python train.py --experts_per_token=1 --muon_scale="match_rms_adamw" --nesterov=true --warmup_steps=380
Rows from block 4, named by matrix and row number. Rows with one number belong to one neuron. Each number is 500 + 50 x the weight over its row's rms, rounded and kept within 0 to 999. All counts start at 0. Numbers have three digits each. After the name is the row's rms in percent of the matrix's.
# fc1: MLP up (model.blocks.4.mlp.fc1.weight, 1024x256), inputs 0-85
# fc2: MLP down (model.blocks.4.mlp.fc2.weight, 256x1024, transposed), outputs 0-85
fc1.222 088:578472502541553514460551540566482560529510497488436495472446483542402488436517469551574476541553504472512503516544440612422546487509571432433458558605475435574458509524476424441608474571579423571503522456446451528460600464516448511405507624544441529493495541
fc2.222 094:468441484572443485478532558468423509480565403522534515435496546501486439544491496519515508482459476529471608409523416442416481524526513495461508471521559592487534526470458466467532574524528486557527467468508507496569439465558542540458498509431486489490555601
fc1.223 092:523582418540391346509584585557493467555510508566523457437481460595534490560513457561545542550482497543594492511580372548596509555547532471534509523515548602562523527490499459489519568420547567432516495440482483529548519571556449530411486512446448520519513514
fc2.223 085:486504527606459550483443581489564507520439534526543488456417562461473496494499433458498617560464489522382562608454500422565464519468530526484455401383550592460489591496502541428439606506473557561596488486492546543537481584502498423524383405446499479491424453
fc1.224 111:590544599436522414510573550498524517440483469503523355449497499483455476471473422425577496408624491529430571434501520493484547511529443530508501497498574599471456528555501523469459428444564508489573404514469510437465476456514508496548518510443442457546500460
fc2.224 101:458597555511513494451545473491503526389529587521521533428491508415519485495528511533555552592549517522480531516486533547430434524586473492503543490568551474484494537455475402555486472551538499514535449569415506538545551475561480462498566503532514591571486469
fc1.225 105:410509397556424467481492509472503542457479475501514377433482603494574529459394563401550408532518529440540475545457516596449504578468465458536574543544533520505492512521502529555519532523519507497491473478474452455465529563450574530433430509590554530516485602
fc2.225 106:491490493501521467451519474560400494432449514447531502517581504468512495501570432481442416473536553529530466415500495615507404453486454555500527478445466491472503479543596614548408542559443514489488607471582428512584477459567422444503483482452545537589521537
fc1.226 089:434446552545492390463459465430589544556527392481518419511551452565505536431521463478531450491524401355522516565445551480460556494530559589461497552464540563549493517502502475549416464566508500560504495483480371552574486548464422557509393534429471513509597525
fc2.226 091:448420539520480530489469575556535403562565504531437472534533460553550380411549583563530514474481489391537404525473551398559594503495502514506559572513559558519539454494543560534502487523453547475578483531544471502517420397397456530531521464505511434540459504
fc1.227 051:516608561408483395337497570488521485519506536521457530527545424462474466570544491573529510505527441459458454470503555650473366505585517498560516422598545495486532498436516528473403505535557495446544464479491486556508497404510493506544519446513604503447471517
fc2.227 050:512576500522455562451455436557500531483573486404398452514460471524460621456566456515572386487477497508528537483482565506553496536472477434422483557510529490449540615520489530421490532500542460485539518515403504557528555431467440525436471562435500462501425436
fc1.229 073:516481450438527531470477548499569516498414466538542466458549390455364534496507491564513547503433503450453488557480347509447494499506404488576426549588584547493483498548482503545459460550506399494506532534480464518603483502437532498466543429529482459453592443
fc2.229 081:525438590440462552546546453528493465409491440461503491536393498578482479364474496475496562529508514409485516588483518551494522422498540459535470524464528611548492577428479473543486484532530500498567436549566460480482579476522605602501441513461460464415544445
fc1.230 053:486434474510563553579530570570476535524506483567385500464488503474398506454445525554474485560535379569480617498550535550564490461523600446526510548556494538535451499543479483490549502452549583500492519459502468494442548538556513578511452557569448553547446512
fc2.230 051:509488602544457578547408508403582516483442527457471518536458550500484493465469470542481457507489476473456522492494472600536395529461432404502483436486501524547483552542401465437470452517542595485492579436507505536475520542376541521502526552493512543448465552
fc1.231 108:530486516536441447537481454460521620572548487441540472558487485588557507476548513492532460483527561459458516540435492468545566436487509529542451469442545428424581509599440540520505492473438570528568397496456464469483475569504480448525478651558462380497488503
fc2.231 099:537411468649531479420502553516577479441471508464479597376484507459426497497474431531418577515500444430476548509465467409547599505537495589489613441478546545402521427461556516452508490492522600432491538591487473417529430504517555486448518489572432443432477406
fc1.232 102:502519502457434454512436492527485493556483480473473413400530539478520400428519469466484519453481612548506625589490446517500550473517570525508413464485489530441511515458530433518450430513490518476474487435531384473552562528445477471485514533498400586541513484
fc2.232 111:419455593382488489492494528483547478421555507468405491465464430548478497555417575545529535467405496567424519591476513450442505486510537478515449520568438448544526524522566511604453495558469561556603464496534483450525525415526496411447565489539525428449462458
fc1.233 095:404573506481521504482512467502436580476457537570483580518498457577541464481558454517546545517430537530574439486555519454423500503512599507466560427602434522486449501531489400565486484499539512471397383455483525514511493502391549487491498487587457556506553522
fc2.233 105:546482546490423444464414455431487582466431560531367478625472520471462506499474405548516577389473391425466422549500553398485360506594489475561481446576529554473511397419500501437514515446472445424560484478504553439510592524482455441535409513441518448483511478
fc1.234 077:497566516541446480513490529484513537493502423468595498516541440466483455453418541459513475480445508519453404541555535519349552451507619449483522510578520512404527370579444447456434511520517501562475494442427542487495407562503559412557497490516527548460495519
fc2.234 084:481481474527560540488428481454542523518532513547450539696504506536571521519449494533487537459545398447560508500455468447457510498507479541480508516508486485472444590495538560544441493481506556514550538564455577509504604502539516466536497428514501439472550482
fc1.235 124:590458476376483494434590533410459545466500528485568523493384472587582502542472537496408549517473493483569536497457384550552531557566554434521502511555457460496453547501478541557457593524479523573540547519460488426517503498473505507429505559596468508553570441
fc2.235 112:424508491502473432490472538493570553384453564470516544575478483488494496435515530542410455570500504498465522563417513481562441507510499399525431519465460438415489463463621558493379547531409590435513468490500400408492558469534557455441432494487475495513530477
fc1.236 075:477496518480537441513500464588572406440498501507504518634543491397579461471491499493520528423465477509560546475563503534550542459413509592510505554472492569537527459441487565478427481442410483432495562545510519480411473509541466504540484429473527573491522446
fc2.236 075:495550466498602512463515572462498574409502533575483480455501450463561494519563492461616506509424509518410513506492578531443454533524661525540464486481523437530510484486493519459494489579484450561460505593533569524553529547638472447561479447571456521509502490
fc1.237 092:423468431443468448418465588469480480550530467512531539516411500452508374505511571534482474485468456536501546507481505507429628502532486527388481502424547600501473441440444519491448425580426436514452521468494436537461472491582538547450472496511493490556543420
fc2.237 084:506532528541564499485541416509473477398578463507463465524548490477625474447502508455520467420519599481476447445447564444573548546491544529547539553480535512426583570404424460480563477542531483516466491538505537574448478495481558481399352520505450491523384467
fc1.238 091:567525555453535503481636559471568475496460441468559457449525547529477546512507520557454551564418527512506424469420464508438529513488535431521532491426541531429452402506506541435396568401449515418494565549481450448469462525456505476458423469475506537540444629
fc2.238 098:440496443411443519458540436486463503441514533532512579476551539450464477559488532460485470520480498573467541431438544381446540535448469466530554537495435406562577538503563453560516534438504517485510503502510478511420485448525560456469421478501482518514459539
fc1.239 095:484562478503471488585492478382495505441507531483448556493554465495514559531486587463539496414456490426471520466504478573617468561418557532507558569436464579539476357454426489455586482452425478573512472482492435528497469478546593582441367590497524600501471520
fc2.239 094:404457394457531511383491475519497562476469529445487568532547517519580431512518402543577502498583472569420494491434434494415537495468550525581537490395416578490379533502468489554484543521483512432572496516553397462540477520448499501508568481495508565481487483
fc1.240 117:496463576472448580603429466417513517541487659428497551542574522493534519475484608557405499444579574451485498463530511443439492521528441484471448519596519485483492477530525518454498550496581517517437538486484499412556475494495538488596572543492491586501494573
fc2.240 125:488501526459569511523483541426445507554452461536515606488547546486453442468454554522490504485530508427525569451598532504474487507465486383477443433351431611429455523475491533469433535499499601569521605581573475394503466561462414410536528415462488507470451518
fc1.242 112:476482401509582458514519572409418476487554528439474611505599427492453545458449495508429556433505425523509463436567445479478561455550461399593534475479571529575497463490456528495495503527571441513453537491516430498526528515467510475507493528585481569456569446
fc2.242 116:499620484566576515466485480548450452529554543537474529573525466635458471510506478541481535423484575476494448501499548530529538426459419544560482510591531512558579438544602480532560552434433533521479474465415429532493557374492499640458536472395535573426508539
fc1.243 121:528538487472516550527505536502444617464464534505482461503537533527568533539504505411508502453501525504562520395506529450542513444472462575477518501450567468537528418585490441580525562497507521490510514494553481510454517440537529509579518490504504588500576506
fc2.243 115:542593452556523493529480476500531536356462486599500492530567486572471434463512485520377498532615609535525525498454470529507505519594534465491499513531499538603491570479478440483553560433446514471539507526495420540429511477624474437542581467522487493474545521
fc1.244 103:498508481400539512487540516468417444464537433563520630485461421493529513542611558454473539493450421467465467384508511414513445503481516589507596535481531478412520516508457488480418516587465529464485544464463604583584567449528476504478415475468508485539528534
fc2.244 100:482499557454499473423434412588575553508488495399507416452509521486466624363507499518544480496568507525569457435452544567439471474458430467431473469533428465504596538509540633441539415578526429438452502497498554476437584493447477473584455520463509481548402549
fc1.245 100:470560481548449516515419506498547479464534514527573503467455471489497480493491522493481593430472586589524403466438520537501499466564506557543517510536485543381419473509535523572511588508572467474477606469424556448539505541591482494495531546495449608466464456
fc2.245 097:420476428592468456454598498525552430508408464569490539490484457393466450520507581575448466465434533493516517504461526524516464464549427484418567502449446539526543499496509485499505411536543454442466547536537449600494441543402529532443462468505495472479490524
fc1.246 124:482453462541387478492513485534437404489605532365477499504418460513492410417534495501469447555468498396492467490521513438398502558462525442623473567484479495552444552526519514455493510453442455449461514517522552392403460348514460539504516608435394473449512463
fc2.246 122:526495575517561539543528447570470486577406459493503464488439510519517541499519557492389481510478506590479450545500499541443459495464484515520482543415515489501477472542430504420361601541534476551431504538495420481527475449582496507558474511487487478478494578
fc1.247 075:498430452411496459490484483563511472528506460484523575609369516407461529552485373514565487493505528436580526525550469497520551489510457518521411437444557406499451592542479628486446539420427402458573458495439611438437497526514500478460462456563352448544524521
fc2.247 072:496518609478452481549442455524527475535519412584479494388492506530478537419475557511469438568563518497621467453521538493484450566478492472546543559509484461498531455543526527592452542498563557471496511491493391486515479413476469490488503569568548503399557460
fc1.248 109:577444522528553538491442501520548492558546520566501477557493424460534461551450506504521523390525481560468431487540492469478543526499491533435552508482457552456447464574460481417534478377453366472518488488465489535488485526495469550485472467484570432377476651
fc2.248 099:541520548586515432530450407512421451476546493451564516436486540502543549549468497512530561522490539441434470592594501456464539581506538483496393441542474433595477486473509491488422517437525326572475523449498492543518484512449543552514526390514450501523504398
fc1.249 098:422486471432549506519496521528547544519552464447538445495474440506525583431473577468477488538524437516417502615511487493472475462492469521535539493414482550414490441547554528572427571470519504450526497489535457396477538357520432516497415418577532574544557513
fc2.249 107:501460505529520550467461596527478419429515479522510526587519596445585525501473498540509489462482532435508501545523482508502497520477499493489441468546551455490589457519409508376520541516490458465554445544546598569561582447488561523539507488507478469516430533
fc1.250 120:546485473446490483476477558566521597508403506500544554528449563544490511426473538519455569557586503508533545521550459580489520543517559442484470493464504441398451514439424466505507447524538484469474450568511512483459573467551568427401507470461485526537477481
fc2.250 121:466471462510419498536537501508413536528424546434530593442480547501478517579436544516548516395499534488497632463538526535482488511502563427446425498502519405483466458580450486543450513474538556557480494514534494544397514466510483406526511426499457559566475594
fc1.251 103:512523539479513399540510493514506537563575500500470557442574446467518514543557489423449510468450533499504455433471520558563492378446508511497462467547461512410469489548451518486571548437460413589546556509430499526455461456465607478488470527425397535422440603
fc2.251 112:499459464513595519495498482487580475529503478531411532511448510515486555486485447474394482553526459544522459458414451537536464490503521455490518550479480523507538489520503457492516471590500480521534483450482444524500513491443447597656556510534454417445451528
fc1.252 101:506594580537513613496497411525478469510523413556456458545540383532555496484502523520468503446483415578423572571515509514528506626485490477499535406474549496514477492517522541493502499458564587507502547444434526527445526504436534484430398489511521508426477480
fc2.252 090:489459453464498497489532444544557620559529470536486494475555548482480536463401583438501448505474447501439570493571488560525516550554520497471424584475554547441552536462429482472500498523513437629403494487516486512538455414417486368478549433507561492581501540
fc1.253 088:568488477515629402562528523468517432524468473416557581512448541428382512495526438502469516502539567552560401458521512469489447521447481558563462613490505483515571514539607470492396550468517507552447438438488453488549509506630404495534449596459499426504505448
fc2.253 096:483535518413495509535455512484438458564396448503516521550521401516396508517531433514502511514515659513520438506537447570499498498485482472497519525482485476499539505517503582541503515549503562468571539526531505485443514447491503441460516520481616561500453499
fc1.254 107:458462576566477464449360461562486513482495414568437462458450533461467519516526498579486465443600477498538523540432421585568489462563501515496577457634504499443422419385558462478532456495564538525459516479394474508434579514496472457449476501490508487522474452
fc2.254 110:475489341505447479488436478518517555473482559518508562539460452507433531528509431444528481488637567520517505496529607501540511474499422559468549540424638545493474528478570505432600500537475432485498456530484555517445474502476505532558608529483541502511480596
fc1.255 102:496456530472546560526471501503512492459491531513457504543525565525555459536529542498464453501498512582503439551481480470435579418465529555456446556497566517385499448505593544441513489466469568501471504484570436485469461523549530603425374532548514496554457561
fc2.255 105:499398500569480550531583436442524463491538469551462545534473545476646518513492520524560458446548510420451425476533539503495531580439552555529568540432576477377476515435538539472537526527485513422475493425521536423533522530571542563393510534501561448511496529
fc1.256 112:509470456463503424600529557537458465415447493482525539500447471531543519549423426520463521564454571457469530380538480588428563536510494444409540440504570523536543468579566507478464514592491522588380505537501531431610404595505459375536483545421499491481539514
fc2.256 115:446456529430460480463582489570522574534449575530612458564497492354501495553438454467508629486470500552481464461521536519406534426538433437589564543514536423532393450487493555572393484452487494493565507518488453553462499405543438506571469515508505537509514612
fc1.257 118:446471502479463468522590483509567561471510514463633453509519581575455509514497414478488521547491589557539574442510599477543601394546538553546484588441560477438453490451535601479483567476441609454490516537523577541496436488500366470469498521512541506494505494
fc2.257 120:481464526548563445457537491460523549424488501436521459435551493477591494558503447545495533472486459517444521458441420511474501487531477446533482431506450511514565496441557600606470478536456490473552535514540383454459583471517539528585479501438526464510562453
fc1.258 110:487536605530530419626463469492542398496578519535517547480385541502541539531527483569523499536534439509529495555518544442479544488539481607482426535603496449543521496413494455533488480501531394408488395549429497527513479518473541442386405460504427495598545520
fc2.258 101:547563494470557540606440542528627475518456452538408524367508545480477503530553459484460438451478425481410570468481402471493510421529425443519565400514613480487502470410487514553543545497481490415524515467498463450614420521469538581520497399528457461561501553
fc1.259 095:493478479486540572517452418485467606456530601609566491524391488437561553344546453419492422528560526473434449539514423543500509462436483554554491593477421545496486423426473497555442546574433485464553493523520498543433530472514471525519553565414477416511564471
fc2.259 094:485499474520533521558450493422511503539540584504497521487464526503541502542454541488564516429497562536473509454420445518474513370448460518425565447458492498591580495492584591507496463440419529521511350440623520480586555514491520537498607521533499415502534501
fc1.260 084:537558462581384470472431516556488563491504437458553514503424552453539533445456470509501427557482473502457494487510494501527532604556530494407562471600513510505505451480585509544583620475529545452500547454473510479481502576547397447573450418512451534482573473
fc2.260 087:439565506437441529565522511508530466562435571627552481471519466501540486526459449493553501478528350449593468468557470430505439465465429492490527487481511537449437540512467579459481478543497442539481442484487453491505619403477420466488545414504543466426571535
fc1.261 098:484475514498499460370560562488440522496562437509457484458510533412456489500556409505494477492560555502511461534528545514536564493575455544500516570555484534416529477476436456510437507505473474522468524468502519540508532522554570464436472532501457449404686483
fc2.261 102:417470512548441499490499520481493575498524502511463466544519577460495478505398439450598471460488518463421510602508599499412406454564532541427465500433432530544473571406462516545489459551457516519507483498529539417540359541505472479479495548501481555487508474
fc1.262 090:462545513382504495499487532485472471538488493448503478617561533573606542456546473498464551374534481431477564482563495531550426545490648465493470505589458442541548549517559419460490508510506529517492514449485437536487495488492564574468450502588476501462511491
fc2.262 091:481496513487429484525468566509498554436484567459502497559531575483472481517478529435515428492498495395489506555558448557537453483538514512458513490354422579509528542553460490386471464441569571627545555459446518539496544532432584528531415534584580461531511493
fc1.263 124:538385508414483537490616446553508470526502502539467466515538500503595512530428519525389500542558494465558507523563439540494478529526525463606498507525578548466547509498456529424603584550493550458443447433454492477499466463541522571454447620423510558468476529
fc2.263 120:487398456532455525467435518525476454514480478518544473535584564477508519549466470496537586516498525575490537455458469464459519544522467406402526490492501494549473569472536526480538481550543445477486416550530616519490502467503500549558558447549539508472459513
fc1.264 108:518486545493546484428391502452505442524439493449498516388473508501473486473529496569426540452514458563440448497499477559425460443510594531520521615484554542537502564510608556448436558503449391462480549652537545502465574475567479496469524583463564506575506608
fc2.264 108:552491466502502511430535543529471487480481513519501488458518516438525492504489480426547532522494551470468477487532440507542502489515569549447460390513517464531459511525542583536392440535514501490460504406521608526557510448563420533580491427548444574443571561
fc1.265 096:584405575485508450506556519510500510452548478463489565456515479531521487557451489578428522469539530482536513464500582548446520473499499531501491517449526450459460564499429462506443463516574517429546497484465492543516498492519533610520523469457479535434511465
fc2.265 106:494483522511433470518566441561445438511596392482414533478526516477485497546474465601537430571429480485475548501551473544491500540404433639470498434474471511499497429523462483539426491490594466493481494483475535453442452492497467444427605496459478518598478497
fc1.266 105:500609427493458454471556492521530381507555555401444545513399562445409474565558509536533469551498500493512473494515506520505549462486594540467556509597486488436568563450491543511522436545494498494546518459409504489449450533489537421468531569542550511512422520
fc2.266 105:597491465574528494397519602555582504534581444560541426495492539588546513505474498539558441508460471532458631495572500447435563528457560474448485513538464457472457513463562508537521485437506471487546482496526470543489438434584483430435467565436544510474532473
fc1.267 109:524631407454450516472496466489480538509549499460455537380406503526533515479443514444493516490494403499591590503453465428534545551546447514554463478525474484506539549479520503519388453467457468381401503442417510542543452480497420553527462503538470389445579390
fc2.267 114:513629482486545478518461500590508499451536558443454492441532497467539451402492569483457540464588537503444428525559452513530555484371529512507449431454580537420367547497501473574459433555537409550478489426559530527543436464521505503584519420478527476511514451
fc1.268 120:472523464570486503487546470527408517562434503440462455418592519509507449444567511537505522482594549504503543449526646426453502499464476604435416554469490458497475449408512587493555451590522507553476538498491503536527464577555465446578425490405466513450501547
fc2.268 103:501504467517531533423546446468532511485574499493401443425528504449513633496475608514492509439501623508467547490553458532471431396441482472522475494495412478523500518416405522526491427443539431459499555497584488572573568496517487508516494566491477465402513529
fc1.269 111:557494426504591514531452563525530523397565488422538509497492483497469522490478541535496572513495501493556453501603521629518463502530499475584417508490561520519513495503542458575445440493549524533515515452512452573478485446518534602508525546564402493453600523
fc2.269 110:556581604564458544485470510656424467493493504386567558497559475517472504493438462455445393475456500394438571516415506456474570549547503498452463466463535497474564510485553503508453411441482453539487475489526512492556524346497536507426498534459552475492481510
fc1.270 098:548526450467464518631452438508541493511518505576549484568461476520500523513482516365475558521567502444471459377499577494501477487435480487534562449529423463488392504444476479455469583533524461565518536497446478491453574481517413451483459496506461493525510543
fc2.270 090:497471529523535489463523510451529478540598476442476508517428427482504578540527453540482518502489530456582516452343544569535481544475485447525499420421498579476490524409529549474584458502516520449541502557507510504443512523564549507402499437440453481466439556
fc1.271 110:535429512417550422480454598453554475448487509413512411494533467457529479492545504525399468577479530586447510492489527483469598514555463520518489526501525522443431431565477529507538498590491459523491497509457533547558599467449516460534448439547464498471536509
fc2.271 108:509498541580606543451535484508552471473429507461581544503419504487571514570411414510527377533519497542504485458505421518416552483497596435479521526474417473598469564550504540537602483515463487510496558595440547545516486508451517506468616511391461504427506518
fc1.272 083:503465646517475419531521491449533410511497526410538533429555450415505512481497515491431497485456426591510511459552459494538547429511534462519538525457445454450532430497632515501535443490483418535448430400500501496552573495565466575459561471432523490475456434
fc2.272 087:524429504552538510408435488484462431511456479479479499498513541555524476510558442505420477372519455357487482425488488498478457450570417495532523463369647503530560551521489536528522460488367416524493518452513385407474542523563481614531447589495516489516508430
fc1.273 109:540542515573554463551518510480492665432556535497516558528417511518501513524468464498595598571467516555475450532417525527411395506490449460585557448448417539461605478511468534542545559474416548402480441486524508466494474531534549559559531545461517439524488543
fc2.273 101:564503515472453493494545468530463487360540483555558540415486492531541469467482502588477552384547540516526577623475465586519535564507511416484510496481573500513599495478541536460505472490509454450389472565538564557550490451490465575449562464542460487589481586
fc1.274 113:471400498553451544538425474488495531547496483495536519515529421556487551510559554425521518409540430462516532462485524525540487499567479596514531390544486516551557471535536430580579501478557449515464398495473487444527552522464507438391470545450405550525505561
fc2.274 117:378464542466471610440455520509557536562516485472420539509498497549518559530490574407491471544422521457587531453562465474493479427473454554524423516450416409476550431498481541530557501487531479524499454489540469429427571509480490442462448515471477488470442540
fc1.275 091:518466489544474594598507437472456358518431442456687524498534565438514473436582532582520549434519529506528566439569500490486464538575555528554479562487436528522495427472531458350547443502527507450534530491477563562527506566545414453476467566432472532519466507
fc2.275 090:484510442528444423438518477539531475551512467410361481486543551482457522436457492479577493515554451461506532523506495436456529558517508490464515481604486568477580514394472584510480521450528515415416589563503495518556443526546528607595462408457544520548560525
fc1.277 096:541475539507534517521567505549453492544487516530449573519442461533455385459504541527467404471615493398510521520495512570478579554469543458368524552548454520411455528475483508495420459528467446487494454524563469557537494512467490539521466468536480441536465413
fc2.277 084:527471572476484516547506484532594470485523535520463538586451483497478486470425525452481536554472547413442498444543477513415453480460507506482495496556480606510501460420492520438455494456512453499531468445454539460493486491601602517499560505459487516560545500
fc1.278 112:421585539461530468508464545556531543588477536450553557493568572445568472483523535458482516483463615611505487524564515501541513511537392606415510475445440559452529581488433477400448535533472547518473520490385495392497549430561485503507617457590501529494525455
fc2.278 114:452468481520489508517489469604605499564533537546528441557586519513588519534415522434553496394592516395590495583536494436537519513506506572410558506485509425501520505566551479518511534503406467607450418646551453461448462459529472434467409530446568403446470503
fc1.279 104:476553537481474436544500562563509492502489395431567435526507503473464439497481493490420467525483556447499457493488484487476489458542411560516514476495583476424504542511516475507441569551538371545532498408524491486539556510537540489518519534460512502507621481
fc2.279 118:612528529482431428476609493442450483496530555496463529513518550552470485513492430506468417501505438464496462465581539460504486442505513548508515541543459399438447538456445502567586574443464496481475455495517474576497458532486484418493473580526484509479529419
fc1.280 081:395522314517511518669557537465449449500526518475603473449515570524434440488538521435441545473510520516510519532552527446478579460557499559487475494517455487483423583547497476425486601512530492518553419352463515475482434464570525442496493552488456504538502524
fc2.280 083:509434557456496390520581497465501437484444486448408501480453492582482493472573511553533560537460528450585550489479526498458522510471469421560501478542456497535535501443491557488500532512470516417504469517470494546622523553611587566433509501439403368455495473
fc1.281 095:518527499529448523511552549490515405520480501554640475582490521614422414620471466558516567440402474564496511603473471463478462416520566492460505503472483467555584483415438571515576491478509448493491476395557550508550578402444462473511468486495370426442563510
fc2.281 100:469565484478551522564514428504458530445397598482523476518529583462443528507472488640559493531484498471523518592542543441490522420499465484491478614509528499532470441511453421476459451508368505460525487557549532553526401455565447565471564451470414473535546554
fc1.282 095:518505527368481479480455541584414432486511532522545540420506554527471441506487519589543536404572404337571452547654537512448462523535470515551488397601511494413476586485524470477473519536548568441510472517555541421423509425459500458534497535517444472513619549
fc2.282 094:388490549508508474531415510467571519490435483499520521524567463550439449428451628487580448558528512468464499496530500597557492525491480549526522482533577582506484531527523537434528509514518571553644537519603471458531479416406539545565477452482457402578544449
fc1.283 096:477635555543521548528580380563501487489527425448560581460557549415530414474408482528499515541576405524515507554475590480458570417540549561546610545490526501503496499472542501498511494491506506514554428484508469555436578497508502522504483510506515464372499462
fc2.283 097:417508529527536516570584532539439460422580519531514502490419467491544452478547457436481469383447585466411469513577463418589522487481568462544479435522522518543529467504498465460474418540445500570489433461525563530497406521493590359454484446412534502500514491
fc1.284 112:424539545378478511508520497531466477539588473499490425576523481506604534566443524609415488494602578537572466510406464506431563448547446553406492515525539572464488465496418547508472460463478482589390462444424510498456507474423517450443420587513454509385486502
fc2.284 099:562465500531536438528426542531527379466584465463502510445541494558549607550507529480555548523595465521511527460398528457532567462587460510428529564480544554523508436521451488622542563448548504449449530405461566510523444487516463521466556479521520524555449520
fc1.285 092:515507463525521480566508474583518483530483482551440538425517502463404401522508528453490500462498499567556517432535599475577483492489449589459465517626531499457576549466484466540405493404537574588442507471474454453424480479582494484479480559466378479462541590
fc2.285 088:617464451604477438558450552492393517590522471530546508450564457526447550410529432524527529553511558462467437488577529498586474488555581567503486454538409523498472564475505521553462394436450537471567521428532448558473509506529525497547582472586512463487516426
fc1.286 093:572542502550486410548506507479441519503509419452514473319542515450388434499622520545567566521457480377455485459505483516569445559509473475539478506503435524524517445510489530542510511522488483591411495508535420448519535478538515502480571573597512534543592490
fc2.286 090:526415531482430463532576499423457510445511474393451500528500538497463490459553443434482579536525428541453465459444538515436485513527514496511436505559504471617485522545439536437486528476349547554487483536487559538494591562549521429515503506535532526592528483
fc1.287 101:514491570428512580518522518541349498503525591540522557387506496483471491474476565530470465570501423522555579469469569472509495495470531447580443534538467540469528582505482478438542481470449537455556479535415549544546475574518483447427482509615496569416414521
fc2.287 109:519442462480454508536518488405478446499433613481482429507477472496474489430470548398518515410459437486541532420533572497468512530591378431440504520493533498473540500498514509476580492472506521587459566503534476519555564472546490479514452559497510635587501519
fc1.288 113:580492426475643536438545465502399532472495473448460592524509533476398515515556430489531497435495482427522447542513488589507504505551506539426512439482428502453507489484559552415513441504498519573464463502457468520488420448479484418568470439516626504511586516
fc2.288 106:447547500443490577433531505529499556425514428464423522595493512488472463455407385435465480517517534499543452499539451487465604507574582466464522470425604456471569472488489480430471501455533425479477543552488473492480480487444364478508590498567602528536532523
fc1.289 071:523517407495561484508461523537465500429484494472508449488558524514553439443548545557549414467490495479550501542484469571429454508513492479555527565475354552559486488515439580477560485545466509471535453424457474445457529451546573523519444506527460449564457512
fc2.289 080:528538471552500531454532432526468475515599523438380536546517475456479536440503567488454497423569510512474480380493477497435498598486481502500447467540520510521438530465434516516491448475502423412438470467477491510599397519502494399415470546460535478509458438
fc1.290 093:513576555429437590480507524569593366517615480437491543521532576523495526479437439483561503434561490469432524534481561558579616434491434547441528445507598514510456488515544569436470506538560504546503483508523527544467530489472440492525386510484471406435532540
fc2.290 089:483532519523518444411379466516592525429546530432599481528487494472492420504547450558534502535487487573521391579493589556475530515533526526477500540440509484626544491442569446441538530458511486463474473543382597472596545405534494546549547521446484483509520503
fc1.291 107:485463507449456497526466509419454469416444436468413572465558402548492455456521572514524495578544415527463465611483547444545643477513547457553536516580467587464627564535492472524446458524518473465543442610511432507414515475601485599485499502453456467474444444
fc2.291 115:504544562551540477495469467508434486497497464523505491490506493438475466523555547520436388472476486531533566522507397494551415492497579585477522537473562585510525416482513608420534480487502421544546534563457489490519536380565566511430462485559538527587459462
fc1.292 101:558445543464420479566416445550579535475491468453525450480540463517492458514574509469415505516546491594511538550508514581424563542575479586502477512625507568452483377510418469432433566492567518443502539537476471460584425548421478442441523430429522473438532546
fc2.292 093:454389520410607540465486458512528486619467446493516551433611448508524522501469497530530405492522424542542487400438451468506439492401502444464406471442545488455458479437423602498614553443431501469533431494473545442544538549493519479464510413494486559561464465
fc1.293 097:409444484454639525499418546498510482486518504493519472586533523459490469484406469627407587458542574435517497485562502544561452550520452475524513454481516548408527454511408492583469412514542440487556538467447608556519524432357568466495486578490472472594486526
fc2.293 099:467461441525506567533465546505440533484483492548592517529478493498485431532447493505573525484531441494609461593505535484492515520480522455474463496499585517512490513501389521516446500443536534441495500466443561516451470519489567552476502482536447499409395523
fc1.294 065:437458535519574426555447454450566465521477555556563521484451468404478435428495447523517541559573515534588537467541565499403490477489586466491481550600464505439491539441580535541451497613485530439497458445522644501451455512533535465486419483529465417496526576
fc2.294 068:558578535503590514573480494455562500512505555470421504512449624526490465511422429521480480566517431530478471434412446545479534555527516444407534502523543550417554488403521448539602452594485535434467471450473480428567407556515536540528516410527500569493522586
fc1.295 104:473582478461524381529456500561452445383406446524566466529485485460554524572521549449510434485498419483554558425614526519512487478576545542501398539502476547517512454468509504445542510472500422470459489563529574443556589498424506518545495488522509490472457558
fc2.295 107:514463453482453513647605489471482426543545547536415519439452563582536518460501507444467441525494448477535552491512516492513484481475516523572357537525411431496529535446617481458487583563477595513470562457519535569473557407445470499552497484553502548502511547
fc1.296 050:484548555445541533531459419472534545476513539435527534508490514513471588561485547485490498562445458415547465528499567454531501443510414533525454463565489485544519459554527470487505499441484501524492385546508505441480527488490511550582554534520508406468512440
fc2.296 051:445570592553427587501438487465554485465442495437508509546538551499450595578453477499529472523445433508455532490485519522472426498401519441496418504485522376529544551420459412455501532490503547475513457469468532494433389475493557553470528369542539401515460447
fc1.297 052:571526555541484532531513477561575490559509440462567566569537555544440421478464443532462442476484458519575443465516535474510561449552395475470436484562566556493553467470430483571563538487440471569524440569427435519549454532488542431516471457507480480483544495
fc2.297 055:518384475515425485558430501502490551510467528503475445512534523560537466517461493525543478480508449461506568502509406555475445511461613415479516498474396533502401522430455468481505484460514501471559532444518402446480496469414453459447503484451582573434480445
fc1.298 098:601541554499468497467454459441460457509391496446540488452501495549484436483592399532516494477471491497697512528550500421468501468489605522376573520486568460437568433580542440519516508546560530462404472454452509521488512504510535510449570498511562553442451560
fc2.298 105:512485425582524492408485481497564562518489518502542515466470501480483453474474399528632493489513556503559485498517473417465487463528439488484525420509572508535473497579532457408550463503442470484508465453473504598511549537545506457435551509440504467557475529
fc1.299 103:487465548477543558468532392600487466461521452514527520568582470464538523475445510501488447489553551487481492419463512478541493506472483523390539539570514424445566496422533524530527557518576468491398407550551567530569614495575544508468492507503414516386555533
fc2.299 100:450452540507544489469582419478495439493407403450498504525540601433553394475450552546365489480512462519533565481455470538485577479497521521546419468573565474539448459411514466430474537472450519598453543482494478482573554453597478536509451459511538463559535582